config = dict(
    input='log_mel',
    mask_ratio=0.5,
    encoder_norm_position='pre',
    decoder_width=128,
    optimizer='muon',
    muon_scale='original',
    momentum=0.85,
    nesterov=True,
    batch_size=128,
    lr_schedule='step',
    adamw_weight_decay_other_params=0,
)
Rows from block 2 of the encoder, named by matrix and row number. Rows with one number belong to one attention dimension. Each number is 500 + 25 x the weight over its row's rms, rounded and kept within 0 to 999. All counts start at 0. Numbers have three digits each. After the name is the row's rms in percent of the matrix's.
# v: attention value (encoder.blocks.2.attn.v.weight, 384x384), inputs 128-255
# proj: attention output (encoder.blocks.2.attn.proj.weight, 384x384, transposed), outputs 128-255
v.310 089:496494522465494482520495529531542517519461507512525528481476506515507521450520535506464537491495507568500486527528448473454495494472481514516503497508476496508513513480548493515479499497524486450472483485515495495471538512490506501475483540476528521493524464484475546496498501444490508507474500517572460499480484447503547497489595520512542508529485497523491542580497501535523506481489
proj.310 087:502482493513493514492541503462471486463521501487491502543545492523534509528500459547473484543541506481495477449471490519544525498502534505526467495477513497510498520519501480460510524538475482518501529483477483498505499512508459519489485508502492510490490523490485493489538496548428480483461529428490540530505543548477436484530490496529500452517522488469504506482512493493483491521511
v.311 098:448536465481515522479538475473539504530471541504473526440461474519498523506509490538538489486535494542491488513542541487479526497530530475517490484485475493476467506484460489490475475424482524506472495487530479457538459522523456487496494483478476487467500500549507514487459496496457526512552524460483486521453451489491517506497540494483505510480486477539501534500504523485494526480537
proj.311 096:515489553509516480468500517549480486500471462507483469516548540501509502508463544464450526511490490482501519493520448473557523464465474497465519490499519526529505510500509472518489534548500492517489484506465521557477535482509522496562492520525527522499478512442518503485546480512502471510498536520507520485516543471501446506515508522499486497491494506454511462477455509546498481532472
v.312 102:493542501487524488467511520489486496476481518552506480481461504530504549528543473510453513479477484463519485474491487523483490475471537495504491486488536513456510509500464454466508515492544471501496496472533523484524533513471504526512517502445498508467507496506491532478519509514499481478529498533499532528490521486506519501500507545478524504506459485444478490537486485511507473495466
proj.312 097:470473487456484488512458513528483488511526447471497497495559477508515460530519483514546489518541504514514522488508496515530490520498506475448497512492479511513518496509516538508466495496448524497487518519506500510498507488540503457512505481548529456510466525523488501520496486494486492480445506493487491551503518517522539496527513508516514494501530499485529521474546535478484483538509
v.313 103:446493476530460482518498515494458519496483471503518531509525471469520498465501517556508524490523502448500535472462456483487528506495470482501546528484470543508506493515482462477518501515497506465494473496490515484499503480545533482501500509551509557477500442533513500526502530508452495515498519497523478463488496485480473515462483533473479561456521499520498455527516486506520535530490
proj.313 104:505507467505487514476484498532521503548509543498516449494488567505510495522512532478466524459500501528467514500492502497513455492537482523513490505519521493536531498509493517499513516503518484517505475537501464490542503514493473507500518473477510413513484528451497578506521521525503479533541514474503498471537505484514489498495516503517485511505464521454516496486464535472481474511498
v.314 091:525457517505478492461547525494485521534499467528503500499496514508470446503532506484534498513538480502448454557527476524488517484491518479514482517519517505512495504492459493506529505518505498446492499506569483551474532486503464504497474496512497456528520503511519517455470486517447475478465509510499473497529489548456503487493518522494524516481513527486516519509501474503481471509495
proj.314 090:455527483509521527527457519521510486511501510542504517449529503514541515516487501496515487497491513474477498492440487499492491511493505533496527499501524458501504509468558522491476548492512488539487519509484502502508496541525487479473510501503496521524455466484517520529544503533550485540518520504482508493467559500559504499514521506523514460501511464498476503529510503476468498511521
v.315 097:501510493493511492509506506519481453487519481510513483528535475497539487497479526483490471522478527468510485451463495527505506565536509553490456515537505454531524522463502498483525515564486484485485517488516510501498505545489517468485499524490474473477491501496479535550435546523504483520465470495468529484508529504502566485530498476508452487495548515540531484538514481511504509507496
proj.315 100:539495478483514483510528482515529501501500488488505525477495475553465474538534452508479477492526517493488503533479513469489466494483497462501538514437530540502479490516472500483497439440489508485487487486517485457546471495495461494490439456513500524509486477498526502482523475473455543436509492533537485539466475519531508490457454516500538537521477497491496497454487486541536523520479
v.316 099:489514542487540479504505502503508500531483512472529485528516464524497500454475465502492472513457522501503474470477483484522485573474516527517493489490484537491443527508519490531535540509513479498495514531469533494499500459488480488523485524520495527512516524437519474471495462497504494493477488469513484496502533461508447512471521459519478553540483503501506501489471540553517470499499
proj.316 099:523485485491491541473536503497496492469494503484468478512476523506522473529508504471513528465530455477510511541478511441474511436523495527530490498466523500507553463503499476491469469533498506506495523472572486480481520530494489556501521490505468495523491442512483488519492490478491516499505483533515514511471521531541526463507486502495518470524514489489507514487527482495510506451512
v.317 096:492515450512493495473515472529501527557485521495479512523502498515525476536492494518522530478500499518508494500522475521538522535513509493504489499519526530540476508477476506524513465517480482553467477528544514539524536513462527479478489472462457499471509488530492465498514505531496511489494505487494529479509472509489484467499515475520489451498518511482479484500474439492489498552511
proj.317 093:526531529520527445488499479458525447476499492479493550503500523459480487483548490491511484549487465440509523510478504455476481479496494474469513527513494487503503519476510484492492508480553500464492496461497498489512487464514463553459515518512521515501506473489490525513512500414526489517471444525496490517472522533476506525529508547479515502512512503505545494517506531499478501533458
v.318 095:493476493519452498516491514503503499492487484518489547485497523438468550490502527517485476482491457518512488452512518467490526474481496535530491511494440570516479477480497446510522535475494483537538512518492473518476495525522469488521485484527503501455528484496467531457512474514499490502501501519481474488454443488488486508494526531503520496571501498512510483445518540504496517519542
proj.318 093:536497510485464542492495470521479490510498488542450514518528533491565453491489532533494510486501541499492540538474470494471514526541488473475515508566513475542493476528498500493508458509517555494517472505462525523499525511487520542483491507438501473486485473494523513508494500510455484539492487504492513512518510495457524479499455490495479518498508524490488525505526447470526515482495
v.319 102:496454460532502500447555512474563496482524498506513497501445508463463444512462496519507485514514474515515485498548505470523481541506488455490471511466520515512498476466544536478467480473519519556532437507519509494479519520519498496468490518508466487509479525496458477506479491488483498487504522527509509507550494523529502503511542532495512483459465529510492460502515548512483451498533
proj.319 105:548502536505532499516471504514482441523512497527458501509573512460503544477512491506508479486520488516482465473471483510489487512521547515469504503485480479494514542525488471500513468548470491498522542482506525532508497484511492515465534515493487488516531488520495510501498524515504491484516475538517500472527495485474495525479508482484508454522519498519480464497554471495511499490473
v.320 081:505525484480472500502501555484498494509524487488535475460506538513522497492518490479480518457511495512522498517517498459511496533518489500505486513520514480487533534467473500456483508532545447515510529487517459570452465481521497468507484532542456497457507516484468466509471511525460465449522476504465511500483533472494456501480527464530507521490521509489486533536420500485538515484503
proj.320 086:525499487497517525477510502516515529513538518533542491511490510468491492514525517483513510556521524481529535501509503523483506499454493480489515544503497522487500453550490480506516527485455512500487487468485498461490551514492473480460462493500482486535482508502503468489521514502519446495514496486547510497540514488531518503533461517463535493461492476548531479499516540530499512494555
v.321 088:478486553524522519521528493475489528521491499484481527502475499458564507452513493538484464488502502510498504539508480467478516497476482467535501481466478534516519480536529513512521509517446529497482534482497494501504518517499549462479514452466482475505524516503489500481461485517485512492483481485501511512512504534492502485534467519530535527475510494519477521502524533490544532483488
proj.321 093:509518486498484535541473498507534475498492525520498523504513505515449489509475501512470510506492472500519510479504487485551498468531505510493531544523516490456505507542465486474534552490491472514461473501526502513484465504509490519509497514441498499468519517519456518478501476479436499477531518504505480506486485507475486522504507505452482529492511505505486496485478448527468497471501
v.322 086:481478451440464530519500502533516469533470504492518513489552517496507527496480522449501491514509519486493508474474526495527516442516529485509457494480547498480478512505481514460490530561504544503458485486478473504522507533533518541501499482482557495496498522550505492427536495487510504556514522502487505497547483467508489529449525489479491500470506521522556481496469514509484497496517
proj.322 084:485536518510483495470506504485506463480508491532504459532482497515496514453503514521452470491485490520490476489493470487481469509467490520474499443501512489521503506439541523540508472506514535497549482487501489519511437496480531479562519533499469519516509533473508490543466471511539491526476467510455471508457509538539493504493487504520530487494488511486503552511557489487529504499460
v.323 093:480494538507472479491480528479497448500526519529495512524488542504466493531552475527542497528492501490507475508464440495482501495470479512553480486492482507513518578475457492537514526517522486489512466520474498476503515553489507521526455516543530476465519499520492500516486489463492490543483545539512498488501527494485505509483494467465546475499523510509524476506508542472540502466516
proj.323 095:486487550498534512508507507512504500502452525510537485466515470448523492486458497503465553508485523481495450471537545487474510501541493501495492513518506490462506485533516522491451506479458510491554512508519488496504484488492542499478564435503467502495534487504525470464557492546537527474467484491502460530491461471557519507514535532489504508525528486489504491511500536502505500491449
v.324 099:494473534515491507484490488528510491465491484491512461496518455508543541486502520498526533503494498494509509485529502506435478486499525490493533457483486469484505467547507514464437502516510544497498510519530492503507521489541529468516535501507540478493519470528510486505501498515506490512514505448490513525536533491502473463487495536491473510486478484524441418523480510518516508524482
proj.324 101:495559489508518463508495484518504457505518530490439543494542520519512479500469508547547494465518524464508517515482484500508489515483527500452442478531503526512513527507511524504509455506503472474502505552485492517541505482477481493521509532502524503482471502447475473494484499466509487504499459570488514484466516485478530536446501462516513466477529504478516549486494498500469482498549
v.325 090:506484495464501490507528511536515490491499523472492511513512534470507499486485548443503520520502527514432495512466482460522522495498468479462485497482466525495508539544502510508505490489532498531505495451489515501497567518534519494513509482511506525540475538509522498503520515483495539496507506460482497466542509493542464485492541468548497491469467504508508474499518530452477507494488
proj.325 093:475507500512502482473547482487494480466511507487531476492529485545471466489519517497472443480476464507547477497489468486502506499503526497475483505528526513508490477507520494480486523515527515455533485522536464521522461517475506461498508523475511515466482481496492517509449525527522521542480510480494490500474512479535498527506525485524488495465493488527491533487514490537514478538480
v.326 089:527465498468510475492492479482490510516456523518512484513464468462490514449520534508525512472481506478516527545527512503469478444476514523508491509506466516511532533478508524501447519533544474493492478528499512493538504504500516502469502479489523502526506519549526478479475476526515512503495483521513490459499524497494536470494501470512519472537499464523499532513483517491497451492498
proj.326 089:478486471551523511494504509499467488468507460490480513575510508511491530489518462543492476500496537527449522448498485497536469500493493473434519490495520496490509523529500505524500501472478528505516564498473505475477464498522497481516572508476513514492495491450501523511512485479488500535487481497501504520530503466516494489544486505505482514484522528513510503491508545492511531465497
v.327 094:492514520531496493498485550527474512489490480527512510497538510500526502478507474520466528502533511503525498531464483495505508495526471485528505538555477504507466459498495490506521470496536460505488476531467507467470472457508491502469506530528524493529499462494488509542551522535477502478508479473508501525517518520482523505548504488480537550496462487513447523554491506509459486447512
proj.327 101:497466458429511459540512488483523461505521502496516528466529530485507476500498468453558520506474518504486493511527545485433491535498482477459487497479518503512505538494512504481493492504478489507524549533494483491535528469493516489488480509498488494475497493509511479488504475474519502493496494529495455514501517480502467482471534491495494458513489534511497482480492518505518493507497
v.328 084:515506538508487541502505492547485501475493476476537518471486517528554514468490482516517492500502535483519512501492452521492500478507485480508468494503462513503496479531505550528436483497476475499485514508520511504505489525508517500486514495512520520515485501496491492487510520473500527487498517480497489526523505514499515522531510502500506482439485487532452466502485493508498532545461
proj.328 084:490504478486509539520485478487494469506560490492480520521510513481498500492485482501527521446489503535483472528498491473465500523489493518483460477500496484490501505544472484466509482481463546519523492534509512505511469465460461489498523522486514510470539505491465509528499521514514486472523521482513529481483493513489449509488523547485467460507523516480489534481484537545505447453535
v.329 091:485470502423497551527529475524510522486479483486526473478556460510540517451514513521526502475509484480470508437558505460496484488486479472526543471482508497480502502548523496506493508529518498496541503515513511538516469491523503488534483493506493461482538446514500488512501487527454494508551484464525507500499485474512507474498494522512504522538472478491465460527477522505498522471503
proj.329 088:471544481543512493457488516475516475507522504484475525524517550506520523519479530520487486472489494498533497415486437485548494493488560533517486511551474478507487521497501519513505477528470509501462535498480468454495491489463530516518525528469526500543530523502472525460473468466499506527475460495459502519489521528496491519480464440467494484458530519513512564499523474506509517508513
v.330 085:481504495489490511501513446504508495493470479532474504525516495526491509483481505480493493566481526433518493502503560493505530513515471536488544480492485480519536513501470502480524502475492537486496515485485494496483539508469505444512509503500506491493495495535489483498468502511531504522506522517500498454543557449480498481459555569494522515481497494447539460491462486509515495484487
proj.330 084:504527542516490519469497513498495493501502556487484558507484474501528457488518515511518515482495485504513470482477468495463524486527508499501466498486509518517481517484534497535465508515514489490499484499509474508503502480504494551421452480511495488538540495509548488469559487498516502495516505491498468504521468484470499505488487438533503502452463508473473484485462558466469535477525
v.331 086:513514467494527532498497515484475520507496531477487481502512522525459510489504488481459474480491520485504477531468514515483548545524488502481445522511461480504550540500493526509513504496473472542495463483480493503504469511501529480543518524493454481524535477523492492473484522538512530477538489526470542512457490496519482496479529483509515482511541454482520506479478489484488494500470
proj.331 090:541505511496484496505530510512521533522544501536518522486457483465524457530515507480495513537501512556511480468528487505506481503487514487545512489522527517506502487507486480498484495513523520485493477502493496498499512542467496511475421457503530457488503512489529513480457487509525450532510505491532449501510493496508491450485482482467537553425467495511508510500508515494545565503512
v.332 087:499462506536498502468429457487511545503498468502482472485545508531494530509540490455487470498479511498467520530533529532495518495488514516517505484528486513506513520492492438536451470508519474453554540519486490486455501493511534477489490500482470507510502488502516547474489440492482483538538506479499506493490498508505490543477533497449540541457482484531522526481516495481467497476469
proj.332 085:474516516457512535497488546484488481493487485518542509490513505521554506504489517512483465521514467506525496541498473505482534452508486488497476491524509483508502502518503555466497491479474467533494481471523476478512513503509524487507499517505538494501525477487460478469492510497501529499495466531548464517468487479488518505496509507515492496505528483473500526492459491499495546519524
v.333 081:501437510551496544481503506475466511472498525518504506477475463513546523447499511470474472481517503471524511510545470515461495505520515526538491503541503493511492499507491505487499454522506518512501479489521510497511478463516509510565510545510466518505526507513477513538495519497510476542567485498528488481516502481506454492491509477513504513496501526483514513499465535477528489510489
proj.333 081:471518512430543489508481528492479468515524491471511489489555530470503507521496521531532504472508441500524481493487502513475529526511496488497460504514497489522495529564518497478490473505462534448491485490413486494450494522470518494480482528512524499492533481467487482512494528461461479513453503511455477530502499515511492533497534554500491509511514477489520491494513465532495512504504
v.334 087:514529467496529475501508505486496511522487518469541483466558539460508479520508539524514478479530495558448527473468511473443520471465462520497495463530463469470485506477466481504484528535562497505501458494476521538501514482507470541524483513497522536484510500465481529501539549484511538465494513471492507535509504479511530519487535473453496494474501477491520527479500502532503525486496
proj.334 093:513466524498463480500509473474515479513499485505484481559483464525538540471500504495485473500497483507523453462519491442491446530488480502503529458488499500512522514475511532517513472476474534504504530496541485473500465510508484484474487488504500558517464496477547489508465506514542525534481484471505486511495516519507484495473433512492506500476497508518496504522510525481508499502465
v.335 093:501529490496500479483495496544523491484553514562492553515506520491500497544498490506487466478487499506479513475464440459538500551490421457501472496515489468512503546449444516507488503493466512500514449490530477511515520540501478498455532550560490487498500517495510472490508431511482523516469541487513524503433530529473487522486491485469502516527494516495549501468529504516551483502504
proj.335 096:489469496504523468520508519452502465565544511510491522508500453468492458511507512537548564518460506475449479520542500506503482490515524542508485515489501507470506433496524511496491524518521515500487560529479509471517504515530521529533476487505456529516519447501506481520530533465574474496533513527509513488543503514483498493558499523515519492530514479539499492518514491491504538515487
v.336 102:502500484502547498470532490478458531458510489458531453473523475493527485530473494495489505488549506462509485517529492519487513516467479550506527502499493538484519514465526526472488501504504485526517499479514509483504518542502483493544467462493472484456491507518514500465527508484520512534500518493451485516494486484505497471486542486507477457526514536496510502482438477478477521521491
proj.336 098:508483535520488525486521479512529509513480476460512525526489490554495518493498561528523455520508495511485531521491506512496501476499485480490483481494481473495472473502526464470498481478454518458476462509490488500464523470515469512512524519542549519482478499487471496500489529532549503537508519466528502486495529509502508533475504596515518547517490497499479478464521548494510519507479
v.337 095:507489514503431546490448578487495516513502503489546492428562516530504505505527534509516517497442508485497519431451461498494478463488502429468435483522487489449488541511485512467503493528507494470464498517509532521509526490505563528515537499488522510524476526523528525479500503502457519513502448497520516529457526493490479494556503467513503502504497488497526509533505514482490452522528
proj.337 099:490523505491537479483535506511507524492495516516498480501507494475520453523478482476480517482558495467492498495503466480500492515470504561501469511490524483541530449530546493546463515456534523475503501474509492496518463485536496473495475491547513504529489498489486495519467555550538464488485511484468495534484472491556489543460430550528464456493491526513505469467526476489504459501500
v.338 096:525510499507487470546481488541522428471496452494529529469504498483443513456497539525529517498517510475479508495483473460494484476478525510466509489518484546514477492474484500484482538561527502482467496517502496546530520489526543466524484473510499510477492446504497509499503474532485524492500496466478494509449515465533499495511479474475467524500490514490535469462538490518497503510488
proj.338 095:467505491494529509463518493503498530461504512503510498550491503553476525497527489507503506449471499484542515440481530505498494496485526452499494478482550483470557496539499466528481466519472500507489530489495497508448437509484477532435560564456514529504476515480518450499545551512529514514500484509464523535520468503523533490471491489511504467485514511484469508523492495509498475510490
v.339 082:522488504486488448484500470474539508538478509517478487484494514508503534512468524494483497468509505475507514501513494477508479462478513503487536484495510499536493525508507466509460478466510500510539465478499485502502556460481434516496498470502524485509479479459537495507542484511518505485481488507493480477531468505491473485506554525541530500484512484466481535524527478510471477496510
proj.339 084:482526547510505506442521523515467516523459459489533451518498502499495510489472468469488481501545488509477492457535509488512534468548492532524515513496504539483510463479494464509517503478463498466520538491529527545454514500518515472520489501503483519500506498472443566504477477503490510493492469464509484494479517479446543508503511510504507478478508534529484479459493503473471499519502
v.340 091:519486446517512494506499483543513498522528483511475456523513485497477514528519482552469497500516536494482523491467529523508494567501527466524505487484492471474503549503500479500532510512516460489511478484474509510489524506477506486533513512512463477529551468486523495502496503545448478453461492503515477566510514490516456462526466497528468527531483515523494518472479461530513452517521
proj.340 089:505493474552454508511518535450482518467508491510525496510502498483534473527460565423479508539505514509487525462493454537532514481492514496501497503510537512511478490509490492484462534521554454525496519501513469488558512481458530532504478475524513507521494490547501491506553460496457522529518478514519502443462494526498552508519521464482503488519514459458488510490507512506485502505462
v.341 091:531514544476474499484478467492524505505500500505497548528467504413483539506492471497499482477503495528512511492461496489474522508493452532506471545500488517503551506463488485469453508500503489526571543502469468518527522522503513528514496513516484517458502472446473512510533528528516492508471494502441484501443492481477505527491560460482465515524506530502537512507518451501485486485527
proj.341 092:486513502482522495516529538531482506518505505505567487544513519523487507474478524525482521535515483513516505485507526513508496516496517464523513434483526525502492488493494507536476466507465520469488503478509525525461465547496482487490459499528492515490465553487500477490500474512516502494521460474491493483548450519522517477526529531508503468471515505510468510527560528486510508489467
v.342 085:470526505485496532486508486481516510537571469480465494540475512522549482445513509513464491467526475496530495549492512509494496541535511484450514509494511499455506452477501505476504481474515480457473529551546502461502526443506537519524519500505526514494497501489497476505524519488497523442484493484502466517504476508522502514518516476503501565474488467520454460516476513479520531466482
proj.342 089:522518471509476495522520487546500480477522550503527484458509500478501521511500496470530498518467467452506497522528488507507492489489508508468515530525508520521496506528475471473530518538536486526516490487502471500543475515519477536502468487496511451463500483526468485496470513482481504522525531498517508553532506531442486498487483485504503464498485490488512484479499486546484538529519
v.343 081:517476496494473495517503498542521531496493470466509513505501498532497513524495501494487485482489482493487506529484512532497496519478541479503488524493523523488484471464486464530504524565517492511480528513475474507493522480456507492463530497513521507499496506528471495529526486479488494498492484505486481473499443468476505498455501517500480483469485460523543541473518475508486497515457
proj.343 082:492476505516498493516461487491472498464517503513509498531437518496498483483506488545525497525517470523502491507524493478479463486508491540503561479477495508503497561513491577460559473484539518526498463503506497492486453482529508540572469505459500488504523523485475511511475502559511530514499515507534463519485562518478520497539463506526528530529501504458478490517502491514531480475483
v.344 093:539529450534474516469520493482471489499500505506513495524486496486530553480505511499512473454511486496514513523511511503490467483495522568465514513485502498496522451544522484529494524523521486540453490547515515473463546450525525499542494480491481529531506522484475526494568506503499535472519454484466469477511525525517476511491505498524508514498554514539441466504467533517481504491487
proj.344 097:467486549480485539500461485583507501491467450452489488467526508531482527516498464456480505504494475531498480496553532523535515478524455465485500503502470451483493508506492463487520482471474491480503500469510498532497485501467464492477557490473495442448491509496506518487449514496476469509480536493528508532515466490518549503475512498470496471528498497499517501461488495469482476458477
v.345 093:518485549548487518502497474520448477473560496515513537525489478490544482538496494500507520500488467499463503520529499509483477463508503523461508508576529506485489468478484512490456502512476531527475571514517503530502517473479499479553522478526512556508512527490465457515503483503497470475496499490511517504483542470522442473469488475514490499507504481481528522463521533493533495525513
proj.345 097:494485487477530483526458449463486468497522508496496514481485528518490484489515500545499458490500481481501504545457517510465495538507491459484472466445477514508501562553505505524480461511494508464508478491474483494519491528546451531505493512504522448495476501482530473522476545504467539494476518523488493501529516527475477510480460505478474540517499472514490516529510480478497527529505
v.346 099:503487554472477516531469505491457485501463494518495512497518507520480525510522509468477493467474486472503521507490541504430518501487459531479537479470493487479519494493481474482511495502536516487500516497456499489496539513493532486467501520502481453479486507520503515492480547480555522500481498508508458514507498521516490499526514519430508508492511466460512541529534452495502471482452
proj.346 110:496504528505527486507492502535506512503524523498466499510453495486515477509501505539525498535529482497510437514506524455501477483480512461526526493537466541503472468496505495483508495482470487497565541497534485510509494502509483520457496454505496505513480499470516516494526485515515495519548517500539501502489512476455532489482460448537500466453460514504497471455509538478482531486500
v.347 088:493500550511519488520509514499518509481417473486515505453482465547497512510540476489480471523478514508531535503502492494486474500487505499540501494469496463449502466551473539503451520504496446484493497554531494494518511529494494481519510508459496471514468495533494491487461497476522510504535552483500501520493488541484528472505504495431568508484496492527489478466511543512537512546481
proj.347 084:494509487480551511524506501486547521539523494506449502502526523492478479479452468491533523511493500502527471537467517516446509477535481523479465483491494487516480555526529475494494491496501501502507460506534487508490509481501516488474521521501531505497519422454494468510518547513558464493505519541456472453487474452516493491493507537543523506473541536486499523496515523485459540474496
v.348 098:509462524507486467508455452506517511504497499526477440553473490498477480484536486491511504486486485503463486500539481493514491473490540508465503530492513499519501541527480514527459495434488510487523507497511498467524571474506502510507477527523545483523480510544516539493500453519497514502489500524515508474549486533491528503476525535494532513493519438499463507525528522483478452514474
proj.348 102:494510487531524494490515511490439477483470508494507542496497491512518478483472499509477509527483503462496516520527520525487535502511526517511474486497463521509537493517507538496499525481534450539520534519518499550508512511512505433486534481461540474445520488508510496460484483467521479511467463501510477540539508447502504462511497469523451451510515525521506491485516512501502518517526
v.349 093:501547481511532487496509492552507505480488499513464462480475535542527491462489506491529524518512493489519487557506501505495498451546539489485520475473485501492559504494495506521569456464495502563510483465499496511496491495496487473486499497514502483504494477486517456535498493510517556476496518487486463467510525527486509503489538496515532533521497491547514524514474498471453536507513
proj.349 097:478470506502487517517498488496472528446523542463478553461528499525519520496510512510500517515462502510496501487522473468474553513547445510515518562533485489526483521492525525495500511552510472506498489516482535453506521477499507513510463486505531462497501552496520564462489498459460505477487504485507519500494471472510518469482531473463517510472485452456476493455484508527501516462476
v.350 092:522466501499510471460532440462487504529521528492495477523500447511525535458474478517513526485496513430498521530533521532495520516495497514478516503464502480501523505474491506481521519505448500463489455512522457508466480501476483464498494486524538485467511510541472484538488505470505484516527506473487496466505487504497527528500493523533485479453544495485502512512407483552494489566518
proj.350 094:522520503558461507495458495548477473499484508494468501471537523474496515530520485474505499513513487483509545474525521506466512470506542472485466504530518493486509505502502484496482482528475471469499490449468537502537494536531501506470510460486476473471497468453523530502496504492472493505529509548520537519518531508490508481448469520460462535514495546532483509524516495524503514454567
v.351 090:491517517497551509544485474468521490502516472507564478507497468551497484477525501518511513501477511464523482514513499503440487448513507540513517467491444511483541515512488516531495475507520521505469492555509474462507492499512501510494481505478551481488510556514513521483496472451501513534465520499522529455515498461503508462506488532509505451467509505574500453515474513474452515572470
proj.351 099:474507507520516516472492482525486507503475536498460534505492510480518508495477468515508508482496493502460466496507467466508490516495477460500485493512533458471522522507538520492459482476454494489483494488498545512498478457504525549528535519494489516468501465525464528502456503470505500517525491493438487524466498489505503518452531539508497501536534488475519534505522510530488534454500
v.352 092:517504494492508495519479551501501528502497496496536542489492479528495521471468523576473514508466496481518510445491477512491510535511465484483521484513527518489485515477478518489542526499490474501480490542522491552523490452512520484477533521532483485486498512512559538513496482523471549512471490482464534469499481462469511497524514496542440542469489483478496479475465465506512497498510
proj.352 097:465540504545485491478505516495520511520501506467497494480528483440535477538547484487530542461495482503526515516513484513517446547495520532498464496481507518515527482492533528469500482504528508498510497470476503519481473468506509505498468518559487491513533500484487485518495551492527482493531538532513482535479515525496492522493481523510491460502474496501524470510526518546543476464514
v.353 086:457471486477517495506515513496522508539440487489526480489449537496505444536468508462500476485518499479466471463519559496508472525490499512513499503509506518497510514508488450533509499538519476493465544486538555511467480497485508482498523488463497485521442528514509535465465515488506536509509512478517481474553475503478500507497518478477499486530449510444486513513429502484519539515500
proj.353 086:530518499503459534488514526499476514515517525466500495553517467522532517479520527497478468539487472517550473541476444510503493499481475522501469477487502510520469511503523542472545573504464499526526436465511458481512510519490518468499449501494500486524533511485491506473506482549513460504515522481496508505473493520531504530512475532504503520493497500517530503500519519529519470533466
v.354 095:474489478542502508505513512490481519536554506505428467477469516472506464477506516484539514531562515484520499515512474492474495521500511511445501511512463460502487483507533470507523483505501498489515455495470492514530486532487541506523499493492525506525469505486523512496524507504465466486499518537494464512524542505487488491464553523514486508456493525529487510521487477569520503537480
proj.354 094:494511521466465520490501475517503474498462522487541491551513500481497525511475487472478516478512500486514511521524524515478518499483481497491510526511504511485521510487494502511480552495488508499543545520508543455479502481488467469469498479467438517473484506504475481506532471525500502475518504489543543495521471470544496502543462527479464538519507498495486462542470503542512441488512
v.355 086:452504505551505462485516489549521491469492498539515523452453527487426450527517501456509492536520551527483526492491522501535462538480537481515488478490510500538527472498430500496504519511505468478502516535514512506438521496510463467482493474459483494515496503504499470486539501514519526471507510489506506501488481509502515556539506497491501494507446490499534513471534520485511537479444
proj.355 087:523475468486500491546525531566501560504526489487488493539494459489505524471476512512503495533483489539537477493525449462508490461488469512494527557492533507499437523509538480471522505515496504489499495507520532471494489501537530505486538503517469517516499494466493524510470514523499492523509510503508543462511545512509524504491470492518526480550481474486511526473492503481479489498493
v.356 086:481484522489497453524514501490491463467471477497474462528541504513456521533456464507503523489485542510470469517504501487528542471478509514478538497512519481553516520506509515478467506458452505514488521503496489485472470516498491517529500500511504535445529499539491481519493524515535495473527518464473490480544487515515457504481431482529526488546499476464471483493476494545565510535555
proj.356 089:507521491501508483440519483495492489500513483501499459500499513531512487467512511472565456493495491452499568534500554531478462500502521497487461472469501532486476473486508427499479500504490485479525485500501508518527558518463464464495492512516535486497448518462509548478527541513482454517477507514518541488485481516498504514451524517461509513457492522487484517492450525458499493491528
v.357 088:451468542541486468504476536499496526491473488522484566494499499490500494517514464513470509468510475542462498485520463484478500490515545503493489515508521489542489493546527494497463505511504511531517515530553468491488489473493487494485455524482468517510533496490480499502532475536476473540554533518520497500517496543507460542462502485469529529510443462485493502490538523471558520457530
proj.357 089:499538422465517518483521500545511458506521459503509492447515528516493508481473536546525434478498498497517539503498498486535521488489466474483507489489524530468516479491507537487499482478473470475496482508483511517516485496530527504558518547492492475448489517525474506487481484481508515519464508493467475520465533529462466494511498523527489478497504492496477542509508484541492504528538
v.358 089:494476494510545486534516496548512530534458492527512492506517476504473513489572521517467488500513523502529466505505533482489490548496541500465510463525511507493532525469470521502464487490496503519482462491489518482545535512470518528502468528485510496482534442553514517488535489523533517468483499497490486476495511467494524489483491533541488484504476477554507496482501500553531431513530
proj.358 086:544520499507506489505472508472520508455493519473494515515470505505550492474490466499483481494455518513477481448545493517505438462459501525501508507497544530496502526531514524496505508471531511486479533542464495534497475496527498508523520456446522473450462522473466449480460524493482457501501514535480481517489526530488513453519498450500534491518502526455473494498471511498483523475480
v.359 088:452445492508519508454528509537457489493513479543497542472493459474500493495494498503530498564505501465491476442531498513444497513503491484485463460492513520505522513516480453499480506452538503511496506514499483498466507490481462492532445503495496482522488544493529484502503502512471523552508490485531490525514460513518496476481487534516494518488513524524469515537493518507502523560513
proj.359 094:450529497496491467496498471532537507501485536468477487554541521494531484507467512484518473476486492531510464542501493493540534510469551486482532462498551518493511519496524500490507519534469443491522479519515518458535491499536508539505502507516483506447502475500481488470438489485516513493437467518460484484511547496492504475449488490493491549498498494495549501538495476536494530486502
v.360 088:516530448451505498502492504526498487490520470525502428498498502490522509502501520480523491508522521488521466469473477481517535479488460484493476481476550481519496509476559548458492482482543516514524481466506469497507512497538487519522509481495485569451492469494509489464525518501493411520458502499484520500518448516457514511488524486516495460546560485493442467551513500528475485474546
proj.360 088:479488483548490467498499493486547516559460504511518497473514476512479550446497481486526489499495474483479542476541483508503510537497554513503508499485492534477529513429450480548489502525484524510529548566490484503502538499457527472532500535517541489476508529518506525482481484438505573482477487476515525488485494491536484480493547470513541497481485490492511506507504520494497520546450
v.361 096:540490485489494485500481531503504518475497497492524494499452489509468445487491509529492502474461496518489538536510519527512456463457477523576493486503516496517525506505533591516486507504523547518506534561542482490534516458532467518525513472514523482476473475465509523485471465530548521505502526458526519516502475457471511481517508491491557501518437485517524498470502548503530507457522
proj.361 105:490524519528493507529523477512536508529490514500488502513503497509512541478487491501479499495467487521494473451487457446521470525510479492497494545506470483478529510501493488509521498510479472489521473501470521556483472501516522475517479532510513483544528505492466518500514510462470531511495448477437489473508478499472539547504510509514479466501554524467473488479465516460460542473462